{
  "horizontal_flip": true,
  "conditioning": "text",
  "text_encoder_norm_position": "pre",
  "text_encoder_activation": "gelu",
  "text_encoder_mlp_ratio": 4,
  "text_encoder_parallel_block": false,
  "text_encoder_positions": "learned",
  "cond_dropout": 0.1,
  "upsampling": "transposed_conv",
  "residual_init": "zero_last",
  "lr": 0.001,
  "batch_size": 128,
  "lr_schedule": "step",
  "warmup_steps": 4660,
  "weight_decay": 0.1
}
Rows from block 2 of the denoiser, named by matrix and row number. Rows with one number belong to one channel. Each number is 50 + 12 x the weight over the matrix's rms, rounded and kept within 0 to 99. All counts start at 0.
# convs0: first 3x3 conv (model.enc.2.0.convs.0.weight, 96x96x3x3), inputs 30-35, a 3x3 kernel for each
# convs1: second 3x3 conv (model.enc.2.0.convs.1.weight, 96x96x3x3, transposed), outputs 30-35, a 3x3 kernel for each
convs0.20:66 46 60 71 69 45 52 44 29 50 59 45 38 40 52 74 64 70 56 61 58 77 49 49 59 69 38 42 50 54 54 55 59 61 59 39 68 77 47 52 28 31 54 60 77 44 59 57 75 52 50 68 51 36
convs0.21:62 50 46 48 62 49 35 61 52 60 49 57 58 42 54 71 57 57 55 50 62 28 58 39 41 42 46 30 41 31 59 34 52 28 52 54 54 48 29 46 30 52 49 62 44 51 55 44 39 67 45 43 55 53
convs0.22:65 52 60 71 57 58 71 43 30 61 62 52 29 57 63 51 50 17 52 53 48 39 29 51 19 39 35 61 51 63 63 66 33 72 49 54 60 56 47 55 32 62 55 61 71 57 47 42 45 41 58 46 47 19
convs0.23:38 45 38 28 45 44 38 50 35 51 59 68 42 57 58 78 55 68 52 52 50 54 22 55 52 45 75 56 47 56 68 31 48 47 53 60 53 59 52 51 70 69 40 52 57 50 53 63 62 58 70 37 57 78
convs0.24:59 62 55 44 37 56 42 50 45 60 58 48 73 52 60 52 37 44 73 65 62 32 01 40 45 45 59 58 72 60 52 75 60 51 26 39 63 52 44 63 56 38 42 57 44 47 48 59 52 36 63 51 35 57
convs0.25:58 51 43 52 46 44 49 54 57 45 52 51 47 54 61 52 58 52 70 57 48 62 54 50 50 55 37 51 51 52 54 49 46 53 56 47 44 44 40 46 59 62 43 65 75 69 44 42 58 52 52 65 52 47
convs0.26:44 42 42 47 58 55 47 52 40 59 52 68 61 59 49 71 60 44 49 51 47 61 56 65 58 40 62 62 60 45 43 41 26 39 38 41 67 54 54 52 71 49 53 63 45 49 60 51 43 42 46 46 57 77
convs0.27:50 64 59 55 62 50 63 58 40 53 46 45 50 59 56 45 36 52 51 52 66 61 56 46 47 47 31 48 63 56 61 66 56 55 57 52 50 52 58 27 37 52 54 46 73 49 50 48 47 65 52 57 39 74
convs0.28:61 56 35 32 56 60 51 52 37 53 42 48 54 56 23 50 43 41 53 44 39 45 46 46 42 33 55 33 46 47 25 48 43 32 32 34 53 42 61 58 64 66 56 31 55 43 66 59 61 51 56 48 49 38
convs0.29:47 57 55 48 38 57 50 35 57 44 52 37 54 50 84 41 35 52 47 39 48 66 35 30 50 45 50 34 44 77 50 56 43 43 46 33 34 49 57 63 63 42 49 29 43 56 41 40 87 51 67 58 50 66
convs0.30:59 52 46 66 38 56 42 44 52 56 59 55 48 45 28 43 43 45 56 46 48 49 38 47 55 49 55 54 62 49 47 48 42 40 45 39 53 58 45 39 32 41 48 62 60 56 54 68 57 41 51 44 55 60
convs0.31:50 50 39 66 63 46 45 30 51 49 46 34 56 45 38 60 58 54 57 61 41 63 48 44 47 37 62 48 44 60 70 77 34 54 58 45 51 73 54 58 29 51 46 33 61 40 57 59 64 55 47 67 40 42
convs0.32:54 55 43 49 72 69 53 64 52 39 64 50 42 11 18 45 55 50 31 22 40 47 46 37 41 61 63 46 34 54 57 75 61 47 55 62 31 33 34 47 71 58 51 50 48 33 27 44 68 49 62 66 49 39
convs0.33:28 39 61 42 45 54 60 82 57 47 41 43 43 50 40 57 38 47 35 30 46 43 38 51 50 37 39 50 49 37 51 39 65 32 76 50 49 46 36 61 44 49 37 41 67 47 47 45 41 43 37 46 62 51
convs0.34:51 55 39 48 57 53 70 54 39 48 45 61 62 30 32 51 30 54 62 20 31 50 21 56 45 37 47 43 58 66 40 35 72 44 63 46 41 47 53 46 57 53 44 56 49 56 57 58 33 60 49 34 63 51
convs0.35:52 54 48 71 57 50 59 50 57 40 56 64 43 59 41 43 61 71 59 51 49 36 52 58 43 57 52 46 36 39 44 53 49 56 49 44 50 65 43 45 43 47 33 58 64 38 44 53 48 51 53 46 39 44
convs0.36:63 65 46 57 51 40 66 44 62 54 62 64 39 44 55 50 51 51 43 44 47 35 32 46 69 42 58 36 56 48 41 55 55 41 55 29 60 54 61 48 40 64 42 52 52 38 57 55 49 27 66 60 49 42
convs0.37:49 68 44 53 44 62 84 59 51 56 51 57 66 55 43 37 33 42 33 38 48 36 55 56 58 68 42 45 52 49 49 76 91 43 30 54 34 47 61 42 45 72 68 75 59 40 59 35 40 69 46 64 47 52
convs0.38:53 50 58 58 50 53 51 61 42 39 37 48 32 20 38 55 35 46 57 56 69 61 59 60 50 68 48 43 35 46 44 33 39 34 51 54 44 58 65 62 45 69 53 46 70 28 55 29 41 62 27 47 63 34
convs0.39:64 50 55 58 37 58 58 41 43 59 45 39 58 64 49 47 45 48 43 62 62 60 62 65 63 76 55 52 47 63 44 62 48 43 49 53 75 63 58 58 67 62 39 59 47 49 53 67 36 49 70 40 36 57
convs0.40:52 39 48 54 54 67 57 61 45 40 47 36 54 50 65 38 60 40 48 44 51 58 54 64 57 66 53 39 35 48 57 55 53 42 26 54 48 61 65 57 62 53 70 53 45 54 56 45 73 59 56 56 75 60
convs0.41:35 57 38 44 55 46 38 60 48 41 67 53 48 46 59 44 49 62 17 34 42 40 41 63 77 65 62 19 28 54 52 56 59 35 45 45 32 36 53 30 66 47 59 68 43 33 44 29 31 73 53 41 48 36
convs0.42:47 54 52 44 39 48 35 51 40 57 22 20 62 67 21 52 62 37 50 54 57 48 58 61 62 57 47 67 33 58 36 34 38 45 45 52 44 51 46 62 66 63 31 37 58 37 49 78 55 53 64 42 38 48
convs0.43:53 61 51 44 57 59 47 67 41 49 63 75 46 66 69 29 46 60 50 55 57 54 60 63 43 63 71 59 56 45 36 59 50 58 58 55 43 45 62 51 56 63 42 59 58 49 62 61 53 60 59 46 47 36
convs0.44:51 71 58 31 57 87 32 55 31 40 37 46 50 35 55 43 33 32 46 52 41 45 56 50 46 55 49 48 56 71 44 57 55 63 56 59 49 49 36 60 66 41 57 41 37 48 56 45 54 63 56 40 40 41
convs0.45:60 52 11 48 64 52 42 62 38 57 56 48 53 51 54 46 48 45 74 61 36 40 75 56 51 31 45 50 32 45 53 47 68 39 52 41 37 56 54 52 56 53 52 46 63 40 35 28 37 60 34 35 40 58
convs0.46:58 62 44 49 50 39 40 33 42 46 46 59 59 17 51 43 21 59 63 68 59 50 61 52 68 63 54 60 57 49 57 46 55 43 59 53 52 48 25 75 41 60 63 32 69 48 46 51 58 54 35 53 56 54
convs0.47:58 56 58 62 59 34 45 48 46 50 43 50 33 67 64 59 57 59 49 49 39 64 54 47 58 62 59 41 47 27 60 50 65 59 48 48 52 54 46 64 72 57 39 21 42 39 52 28 57 46 48 53 58 46
convs0.48:67 42 32 47 39 39 31 53 27 44 56 42 48 65 41 49 42 54 67 59 43 46 71 69 46 53 79 55 66 58 83 38 41 60 36 66 60 60 50 43 35 37 47 53 56 53 38 65 45 33 52 58 48 57
convs0.49:46 49 38 47 42 44 43 59 57 53 70 66 55 69 53 34 61 43 32 37 46 22 49 61 29 48 56 63 49 57 60 67 31 65 56 68 50 63 65 55 36 57 50 49 59 47 50 58 55 59 58 30 65 62
convs0.50:57 37 49 43 50 59 34 60 50 32 47 54 41 49 51 38 43 44 58 51 52 41 60 55 35 42 50 60 50 46 63 47 49 46 39 50 58 64 64 72 67 51 45 62 38 53 30 34 45 34 38 43 44 46
convs0.51:36 48 39 50 67 38 59 46 33 42 44 49 52 55 57 51 53 45 52 51 40 46 50 23 54 40 38 31 19 22 45 52 33 44 42 57 56 55 52 52 65 46 81 55 63 52 45 46 28 41 34 34 44 51
convs0.52:42 40 45 53 27 23 48 47 33 53 43 55 53 57 52 64 66 64 56 54 49 50 44 51 63 63 56 61 70 57 62 37 50 61 42 52 51 71 68 57 57 56 60 50 64 51 37 51 41 23 44 39 40 59
convs0.53:53 66 44 49 57 42 33 34 41 57 44 48 37 25 35 46 47 54 27 56 33 39 62 62 39 43 60 67 54 60 64 46 67 46 43 39 66 57 64 26 49 53 27 43 53 77 74 48 49 38 62 57 63 53
convs0.54:60 51 64 42 52 38 39 48 46 46 49 66 31 29 61 65 54 51 38 46 39 42 40 49 38 45 51 61 41 42 37 42 33 60 47 43 50 51 33 35 30 38 23 54 61 64 56 47 61 57 52 55 66 55
convs0.55:61 45 62 63 40 65 57 25 59 27 41 57 45 69 30 47 84 53 54 63 62 42 53 58 65 66 53 46 60 43 60 51 54 42 33 40 57 72 69 60 58 59 67 73 45 59 45 49 59 51 51 50 19 47
convs0.56:38 59 42 57 43 59 43 61 40 55 35 40 48 28 37 61 38 22 69 60 48 64 57 55 55 62 49 44 51 61 41 70 51 55 50 61 81 54 49 65 39 49 61 41 64 39 39 68 38 57 53 46 45 39
convs0.57:52 31 52 20 18 40 37 47 37 41 54 74 20 32 39 32 42 51 50 34 47 49 55 56 59 68 61 56 57 74 43 53 45 63 53 52 59 71 64 59 53 61 54 48 44 40 61 59 45 50 70 52 46 42
convs0.58:40 63 46 43 58 57 14 55 72 59 71 81 34 34 63 22 57 49 33 53 37 23 49 55 32 35 49 34 39 44 59 64 33 26 56 44 35 52 35 45 45 57 32 51 51 43 43 34 57 53 59 51 58 42
convs0.59:61 64 58 53 35 52 43 35 54 59 68 61 52 42 58 49 60 51 66 60 72 53 44 61 62 77 46 51 60 46 49 61 30 51 47 46 76 56 64 61 69 67 58 84 66 56 53 54 41 54 47 47 47 30
convs0.60:65 58 38 53 58 47 37 59 60 45 64 55 41 54 44 58 67 60 38 50 50 48 55 58 45 54 64 60 50 37 69 52 41 58 57 54 50 52 48 58 62 50 32 42 40 31 57 53 49 63 64 66 66 57
convs0.61:40 52 57 47 36 48 12 09 52 62 61 53 42 45 45 58 29 68 45 49 59 29 31 42 44 47 38 45 57 65 63 34 43 57 53 39 62 62 61 43 50 45 52 66 35 72 65 69 61 66 57 51 62 17
convs0.62:50 45 47 31 43 38 31 45 34 52 58 44 12 57 40 26 49 63 29 39 28 68 47 59 63 54 46 43 50 55 33 60 33 56 69 48 56 70 60 89 63 62 63 56 41 32 51 56 51 33 55 46 38 52
convs0.63:62 57 54 59 57 68 59 32 50 49 54 41 42 61 48 40 38 53 55 70 55 58 42 56 49 46 54 70 37 64 39 89 52 39 41 49 51 52 54 70 29 58 60 29 46 59 54 47 44 61 60 47 59 55
convs0.64:64 71 67 41 62 51 53 56 63 45 48 46 50 33 47 53 70 33 50 56 39 72 44 50 50 73 55 38 58 35 48 62 11 63 46 59 45 52 35 56 53 46 60 44 52 54 59 67 59 42 68 65 30 53
convs0.65:57 56 61 40 33 21 43 51 43 54 30 64 47 36 32 51 52 37 53 52 63 54 56 54 50 68 55 44 42 54 65 38 69 54 56 40 44 52 61 41 61 75 49 42 59 46 55 68 50 59 68 61 36 35
convs0.66:57 68 49 59 64 45 61 60 49 56 52 50 58 25 18 40 29 62 57 54 64 59 49 70 53 67 45 54 50 51 48 53 39 29 62 44 54 54 59 36 52 68 48 48 55 69 58 54 79 45 68 45 64 43
convs0.67:54 46 24 55 55 50 59 56 56 49 57 61 71 49 52 50 50 53 52 61 39 52 55 45 46 45 49 45 38 59 68 47 52 60 46 54 52 44 39 43 69 56 51 65 76 30 59 61 19 26 50 45 42 50
convs0.68:58 59 44 69 68 13 46 48 48 52 42 41 46 52 38 60 67 62 49 39 37 63 64 45 41 59 37 61 50 34 55 43 54 66 59 41 54 53 41 84 53 65 50 39 48 59 32 50 49 45 44 32 63 38
convs0.69:40 40 50 68 59 68 56 43 54 45 34 33 43 54 51 51 26 57 39 52 35 65 70 57 57 42 50 39 47 39 64 64 74 60 57 39 49 43 48 55 59 59 54 81 64 50 45 54 40 25 42 51 74 44
convs0.70:51 74 33 51 49 67 57 76 65 28 56 38 58 79 63 51 37 48 36 45 40 64 33 55 56 33 47 59 42 48 61 40 41 48 45 63 64 63 65 33 55 46 30 49 35 38 47 67 52 61 66 48 62 57
convs0.71:57 71 56 66 78 53 54 61 57 61 75 60 51 70 65 43 47 46 36 56 38 60 64 63 50 51 41 48 41 43 38 41 29 40 52 48 31 55 55 43 47 55 51 62 64 57 68 54 66 75 59 51 61 46
convs0.72:41 46 50 51 29 50 39 59 79 38 25 46 35 56 62 44 61 55 57 41 57 30 23 62 67 47 47 38 47 41 40 46 49 62 43 60 45 51 46 15 50 50 42 79 50 57 41 46 45 39 33 44 22 58
convs0.73:56 57 60 54 63 20 36 63 54 32 62 60 50 41 53 47 46 58 31 44 49 66 45 70 60 58 52 60 61 58 52 47 30 37 51 42 42 30 45 35 85 61 32 57 41 63 64 41 59 60 62 33 47 59
convs0.74:51 43 48 38 49 51 36 52 35 43 50 57 48 43 37 54 51 51 29 36 51 60 41 51 55 62 48 19 37 44 33 37 42 39 36 63 52 57 34 31 57 66 47 38 40 42 57 61 66 63 62 50 47 36
convs0.75:72 69 63 46 49 69 57 68 67 44 63 69 41 63 59 46 54 65 63 44 58 38 36 58 60 50 71 64 70 54 53 50 61 68 67 66 47 50 57 47 76 46 41 67 42 40 44 44 36 41 60 32 59 52
convs0.76:47 59 48 53 67 53 30 46 63 72 44 47 54 35 37 48 38 36 56 60 43 39 53 49 56 52 56 48 60 43 41 42 35 42 61 49 26 54 47 52 49 58 41 42 50 53 36 24 61 37 31 56 63 62
convs0.77:54 59 48 53 56 63 49 38 47 56 39 56 56 69 58 63 56 56 48 53 48 38 42 66 66 39 52 43 37 39 36 45 36 43 42 40 56 51 57 56 38 50 58 58 66 55 52 63 65 31 45 70 60 28
convs0.78:53 59 51 48 60 52 49 61 58 46 57 59 35 55 62 37 45 66 48 29 29 56 53 37 70 63 48 57 49 38 35 49 56 44 56 51 51 50 46 55 62 53 59 62 61 55 67 67 59 44 54 45 64 59
convs0.79:59 48 48 65 54 61 43 50 38 48 44 45 62 58 52 74 49 60 68 47 22 41 57 42 36 45 58 42 50 40 42 40 43 51 52 46 73 51 42 59 44 55 31 27 62 64 47 44 71 64 44 75 59 49
convs0.80:51 48 45 56 62 35 67 54 53 48 53 44 47 40 53 71 57 62 52 64 51 52 56 45 53 65 46 41 37 33 40 54 49 49 70 53 46 52 54 46 42 46 47 48 52 57 74 63 54 50 56 59 39 53
convs1.20:57 66 39 65 40 44 31 42 41 43 52 41 19 32 51 49 36 59 56 59 51 64 56 49 49 32 52 54 59 62 30 55 59 49 37 57 31 36 52 41 59 59 58 55 39 57 58 64 39 39 37 48 20 34
convs1.21:47 64 42 41 45 37 56 56 46 53 39 59 58 58 60 36 51 43 41 60 38 55 50 62 46 54 39 56 43 86 55 46 45 63 60 72 47 51 53 63 52 63 70 60 34 62 32 62 44 44 45 65 35 73
convs1.22:54 59 47 52 52 61 53 40 55 61 41 55 44 18 61 54 64 36 45 66 32 30 38 26 42 30 40 36 31 48 58 51 36 52 48 35 22 39 43 48 47 31 59 43 35 54 56 47 41 59 28 44 49 42
convs1.23:61 42 58 42 70 43 59 70 45 38 43 46 64 64 30 34 75 74 28 45 57 35 44 40 47 49 65 56 43 48 68 92 68 51 68 73 60 67 38 72 40 65 30 42 61 43 48 46 37 49 72 79 39 60
convs1.24:57 50 41 47 39 35 37 52 50 51 48 52 62 51 49 53 56 46 46 52 65 56 60 67 52 55 50 40 45 45 36 29 43 43 40 37 41 47 52 52 62 49 52 52 59 42 41 39 44 52 37 58 55 53
convs1.25:30 53 35 45 63 54 51 58 52 60 52 37 40 44 58 54 49 48 33 42 36 43 37 44 46 57 55 61 61 61 60 71 66 68 67 65 46 51 66 36 42 33 33 59 41 50 53 53 50 49 55 64 53 39
convs1.26:49 52 60 51 74 35 35 56 54 60 47 42 40 49 38 45 46 34 55 52 54 41 40 33 39 40 36 57 71 51 62 68 51 56 52 34 77 45 60 45 23 79 51 44 65 41 58 52 48 56 62 40 47 70
convs1.27:62 67 51 57 49 47 48 61 39 60 63 49 53 51 52 54 49 65 40 28 39 50 49 58 46 61 57 38 33 47 38 50 28 45 53 56 46 50 55 49 40 50 49 53 40 48 54 52 41 65 60 57 44 59
convs1.28:54 65 41 71 47 68 65 33 70 35 47 56 45 40 52 47 43 48 46 57 39 51 47 43 40 54 60 60 46 53 53 55 55 31 20 60 40 38 57 43 69 48 45 42 28 69 54 44 44 50 47 46 50 55
convs1.29:59 75 65 51 56 70 50 64 55 59 38 41 22 34 55 51 59 61 43 43 48 43 43 34 54 43 40 55 55 65 35 33 55 76 56 46 56 55 44 50 66 37 48 42 67 35 44 45 52 47 38 62 65 39
convs1.30:56 65 67 51 30 38 59 40 56 39 28 67 51 42 49 55 50 54 51 48 56 54 51 41 65 49 61 56 66 73 56 34 47 67 58 60 46 46 52 35 63 56 43 45 64 75 71 50 52 48 52 32 55 47
convs1.31:41 40 59 40 47 51 45 33 38 47 54 38 50 50 52 43 62 59 58 57 68 63 65 63 53 52 62 49 47 48 53 42 38 47 49 46 47 64 54 49 68 46 60 52 57 50 59 45 44 68 43 47 49 45
convs1.32:16 59 43 51 43 36 41 48 45 55 52 48 49 74 64 74 48 32 34 31 48 63 73 73 69 79 54 45 47 49 43 52 48 54 38 36 46 39 56 58 53 44 60 48 56 41 58 42 49 43 66 60 66 75
convs1.33:31 55 52 39 34 53 56 66 59 52 41 44 37 32 45 23 61 37 41 60 53 70 49 57 58 60 76 37 48 61 28 38 53 30 41 49 38 39 49 30 61 45 48 24 51 47 50 54 64 53 46 54 48 54
convs1.34:45 43 51 59 40 40 48 48 44 49 46 35 67 40 41 51 64 54 40 58 65 78 55 53 82 50 46 47 31 65 41 46 42 37 45 62 39 61 65 47 57 51 57 58 57 57 54 55 53 51 61 66 40 63
convs1.35:49 49 43 45 46 59 47 48 68 43 30 49 55 64 68 58 50 49 56 67 51 70 69 09 43 35 22 46 42 43 31 36 61 41 53 49 49 40 49 59 55 38 51 62 42 45 41 58 37 56 45 58 55 61
convs1.36:47 38 41 48 54 64 61 42 58 35 48 49 51 37 35 32 35 44 44 46 37 42 48 54 52 48 54 44 55 74 39 56 54 42 38 66 41 53 62 41 50 30 73 57 20 66 65 47 30 41 65 48 66 46
convs1.37:32 20 47 47 37 43 78 35 69 57 37 49 39 29 37 60 29 37 68 47 50 45 59 29 32 50 52 42 39 45 30 34 42 55 43 38 63 36 42 41 57 61 35 46 21 57 56 45 55 47 71 49 56 66
convs1.38:72 46 68 40 39 28 44 38 35 54 54 42 67 70 65 43 73 51 48 45 47 48 54 53 57 62 72 50 73 47 55 31 43 60 44 56 48 49 38 43 32 67 52 44 64 75 64 55 39 54 56 58 62 59
convs1.39:40 50 47 43 15 00 52 70 57 57 46 45 59 75 44 64 85 72 48 46 37 42 49 34 44 47 54 44 57 50 42 29 33 51 49 52 39 36 53 71 52 43 53 44 33 66 66 51 54 62 71 36 37 49
convs1.40:44 43 53 58 55 31 58 60 60 46 44 54 37 37 55 44 55 32 39 48 42 40 32 47 35 53 41 48 57 47 72 52 43 44 41 54 37 42 56 34 49 55 33 30 51 45 45 33 51 49 47 49 34 53
convs1.41:49 68 60 43 45 39 57 44 45 48 70 57 46 51 30 41 44 36 25 23 38 52 41 48 40 44 55 66 48 40 43 44 21 74 52 52 64 21 35 53 66 56 50 64 67 58 44 51 64 26 51 52 38 54
convs1.42:58 55 57 48 52 55 42 72 59 54 55 61 47 54 68 56 74 54 56 47 54 49 47 37 49 57 47 57 67 50 65 54 51 55 65 26 44 50 59 44 71 55 63 40 89 29 47 56 35 59 52 42 50 26
convs1.43:47 32 74 47 38 72 58 12 74 46 33 53 39 38 48 51 38 51 54 59 39 45 38 49 36 44 31 48 43 41 73 63 47 36 52 64 32 39 38 51 46 53 67 70 42 60 74 38 47 44 57 46 40 56
convs1.44:61 65 67 66 49 37 43 56 56 46 57 49 16 60 56 40 49 56 61 55 44 60 65 52 45 68 59 66 53 41 40 46 34 44 29 14 42 49 41 38 67 63 46 43 70 45 32 54 54 59 48 68 60 49
convs1.45:54 42 52 55 57 36 47 58 42 42 41 76 31 62 56 48 36 62 36 54 37 38 47 36 50 37 40 55 48 62 68 69 41 44 39 95 46 30 52 24 38 71 51 58 73 49 42 45 59 63 61 44 41 37
convs1.46:56 43 47 60 44 64 49 70 39 54 12 85 54 40 72 47 88 56 40 44 59 58 40 46 37 28 52 52 44 59 43 39 44 60 46 33 50 34 88 20 40 59 29 53 69 51 63 78 48 49 60 58 48 67
convs1.47:44 69 62 38 46 31 42 75 67 57 63 51 64 55 66 42 38 54 34 49 42 55 28 36 32 51 51 64 46 57 38 57 39 44 56 50 55 52 58 52 70 47 48 33 61 66 54 39 44 57 65 63 53 52
convs1.48:57 62 41 64 70 49 71 44 78 55 55 55 37 47 54 79 68 61 55 36 41 52 41 48 47 53 45 71 45 41 45 59 40 38 60 54 53 57 45 59 46 66 72 50 65 59 35 39 53 65 34 18 63 51
convs1.49:54 47 46 50 40 57 43 47 75 52 39 73 38 40 88 54 46 35 42 41 51 49 79 49 60 67 38 43 43 61 48 44 48 40 59 57 48 62 71 44 65 58 39 62 45 27 46 48 44 50 33 38 45 40
convs1.50:38 56 77 43 32 60 54 42 66 52 59 39 51 59 32 54 40 69 47 37 45 37 46 68 29 42 66 53 42 56 55 51 50 49 72 54 77 60 28 58 50 27 62 46 28 60 50 51 81 50 25 65 65 38
convs1.51:57 75 61 68 40 58 72 52 60 58 63 51 44 66 63 76 66 66 61 57 49 49 41 34 57 51 67 51 48 61 49 54 60 45 50 48 62 49 60 58 51 61 48 31 57 64 60 77 63 63 55 44 83 61
convs1.52:51 68 59 51 64 60 66 79 72 38 57 50 54 56 43 35 69 61 61 54 59 40 27 55 40 29 51 53 36 53 23 23 12 46 52 44 56 52 40 52 50 60 65 41 62 64 65 59 52 57 42 48 25 24
convs1.53:48 69 66 47 44 62 65 48 67 53 51 56 50 51 50 48 46 61 41 53 55 54 27 26 64 75 64 41 55 65 55 57 49 52 49 60 44 47 52 45 52 51 49 54 48 43 57 56 53 24 50 41 49 45
convs1.54:72 49 50 51 32 54 60 62 57 49 30 26 63 69 47 59 50 51 59 62 72 49 77 40 56 46 41 51 53 53 57 38 18 51 59 38 34 52 63 52 71 56 69 78 64 50 50 42 56 54 52 45 35 36
convs1.55:41 60 53 41 77 20 44 34 39 51 44 24 54 46 31 67 62 46 54 45 54 42 53 54 44 63 74 44 59 42 56 65 31 65 67 55 24 53 38 47 64 34 60 45 59 67 42 45 56 42 50 41 56 46
convs1.56:67 66 64 41 52 60 61 53 63 74 47 28 68 82 33 43 83 60 57 47 56 61 55 41 50 42 56 38 59 45 37 35 76 16 71 70 38 56 50 32 47 57 61 46 65 40 47 50 61 34 46 37 69 44
convs1.57:46 70 62 55 48 59 46 35 55 24 51 56 46 48 72 59 40 64 58 66 53 51 61 72 49 48 52 59 53 53 44 23 49 67 42 64 31 47 34 53 55 51 52 64 48 57 45 61 46 64 69 56 58 67
convs1.58:78 33 79 45 45 67 50 61 52 34 42 59 48 59 70 06 22 68 52 43 53 68 55 84 42 36 52 61 47 58 60 62 32 57 48 73 44 42 54 48 47 54 56 57 66 28 52 41 46 56 36 45 56 46
convs1.59:39 38 55 58 42 68 70 34 63 41 45 46 48 40 47 46 38 58 54 29 50 54 37 52 35 37 32 53 30 69 41 38 65 29 56 60 40 37 42 38 26 10 60 39 26 55 54 33 33 34 61 46 54 58
convs1.60:53 41 75 37 33 47 52 50 67 50 54 56 71 58 48 42 29 22 37 62 46 43 47 67 57 46 44 47 52 44 65 51 25 35 38 26 40 50 48 54 65 50 34 41 24 51 54 55 42 50 59 42 61 65
convs1.61:48 52 51 66 60 50 42 25 36 58 63 50 60 57 60 47 58 38 48 55 68 62 58 61 48 52 51 59 58 42 52 53 51 48 54 31 55 66 53 37 47 51 40 52 30 43 48 35 51 39 09 34 66 33
convs1.62:56 40 51 57 33 75 50 48 71 36 51 35 51 45 34 44 57 61 64 57 38 51 55 61 68 57 44 49 51 49 52 36 39 49 58 43 86 52 35 67 53 27 56 70 48 37 59 41 53 83 35 31 61 23
convs1.63:45 51 42 45 61 42 30 22 42 45 56 46 47 52 47 54 45 58 55 62 52 58 62 55 61 56 60 43 48 53 51 47 40 53 58 13 46 50 47 52 77 43 51 60 61 42 50 57 48 44 49 45 49 53
convs1.64:34 38 28 45 69 44 42 39 34 44 60 37 65 59 72 70 49 40 52 69 41 33 61 62 28 45 25 43 69 47 38 58 58 46 73 49 50 51 53 66 41 62 46 36 43 66 40 46 41 53 48 52 47 48
convs1.65:50 56 48 52 40 60 41 44 68 55 51 65 52 45 57 37 50 58 52 78 62 45 27 62 41 47 48 54 46 54 46 47 61 66 57 53 75 55 37 56 30 55 46 51 58 42 44 32 48 49 54 56 54 51
convs1.66:41 26 50 47 38 33 61 36 31 70 55 50 55 36 47 56 37 66 53 45 52 35 24 57 46 44 57 48 49 54 52 42 14 34 39 54 48 56 44 41 68 55 31 42 40 43 65 33 45 36 53 34 49 42
convs1.67:55 76 62 53 64 38 49 50 52 49 51 41 61 41 39 32 35 60 52 58 49 56 48 64 45 46 55 56 40 49 38 46 52 32 41 67 54 25 58 47 27 54 58 54 80 57 37 46 41 46 48 51 30 44
convs1.68:53 47 51 74 27 53 53 48 37 35 61 63 39 36 46 51 59 46 35 46 58 46 39 61 47 62 57 49 39 40 57 40 42 65 20 31 46 79 49 46 69 36 73 52 26 58 40 36 50 73 47 41 71 27
convs1.69:48 51 38 58 52 44 65 53 54 45 51 31 58 56 47 65 61 63 47 75 50 32 39 51 45 42 47 52 29 36 60 70 50 48 46 60 41 58 41 44 39 44 34 42 65 64 48 41 53 41 66 67 75 60
convs1.70:61 39 47 54 34 44 53 47 76 46 81 67 51 53 65 69 59 65 56 32 45 44 60 39 69 44 33 50 43 47 64 52 42 57 46 47 57 54 41 42 59 61 40 54 55 60 45 53 57 43 42 23 52 45
convs1.71:66 45 39 57 32 43 34 49 19 41 52 38 38 43 47 48 39 31 53 58 41 41 47 49 43 37 31 48 53 69 65 60 50 68 48 43 50 24 45 47 63 40 47 40 44 38 29 49 52 61 53 46 62 42
convs1.72:58 54 40 46 47 61 34 40 58 46 59 54 51 46 42 47 58 62 57 40 61 46 50 51 53 61 74 50 52 45 46 45 58 74 62 55 65 36 38 78 50 57 42 55 54 42 54 59 36 51 59 69 54 55
convs1.73:52 53 53 44 35 34 55 48 45 84 68 57 62 61 42 32 48 57 26 19 50 36 46 60 60 71 63 65 49 45 43 57 62 47 59 66 66 59 47 57 69 22 24 22 54 27 43 37 54 65 48 60 64 61
convs1.74:69 73 69 48 51 55 58 68 80 55 40 75 83 56 53 46 65 61 34 50 40 33 51 57 49 38 57 57 63 60 54 59 60 47 57 44 41 42 37 28 53 72 71 28 47 39 48 49 26 38 43 41 58 53
convs1.75:47 59 48 38 39 27 44 50 43 41 40 55 51 42 39 34 51 46 51 42 44 56 56 66 33 39 43 54 35 64 50 57 45 58 42 31 70 36 51 68 78 45 63 58 59 50 38 42 48 41 61 33 33 61
convs1.76:61 52 60 45 64 34 56 53 26 66 60 60 57 52 71 43 61 62 30 72 40 65 33 44 64 49 55 60 45 45 47 46 50 51 49 65 41 62 57 57 39 58 49 47 56 42 37 46 52 40 65 59 37 65
convs1.77:51 46 48 49 60 34 48 58 39 57 63 56 44 34 72 59 43 52 46 50 46 51 42 54 43 53 56 63 59 64 70 48 50 43 60 50 51 58 39 44 62 40 49 57 64 62 55 49 73 48 51 60 56 58
convs1.78:57 52 39 37 49 50 45 42 65 62 58 41 64 43 47 63 62 66 49 38 29 57 66 58 47 55 63 45 49 48 49 57 54 51 50 38 46 57 70 56 83 49 65 54 49 45 49 56 54 54 59 44 58 53
convs1.79:59 69 45 53 20 43 61 56 86 40 41 48 54 40 65 48 41 60 58 49 59 58 56 58 57 44 42 66 54 57 48 56 42 27 51 65 53 58 62 62 67 48 62 53 49 40 43 43 53 53 59 61 54 49
convs1.80:55 53 34 62 57 59 44 45 30 37 34 33 39 51 60 39 69 57 51 48 53 50 47 61 57 49 46 34 44 54 64 54 71 62 35 43 54 64 50 49 48 31 38 28 40 51 45 49 38 35 50 43 40 58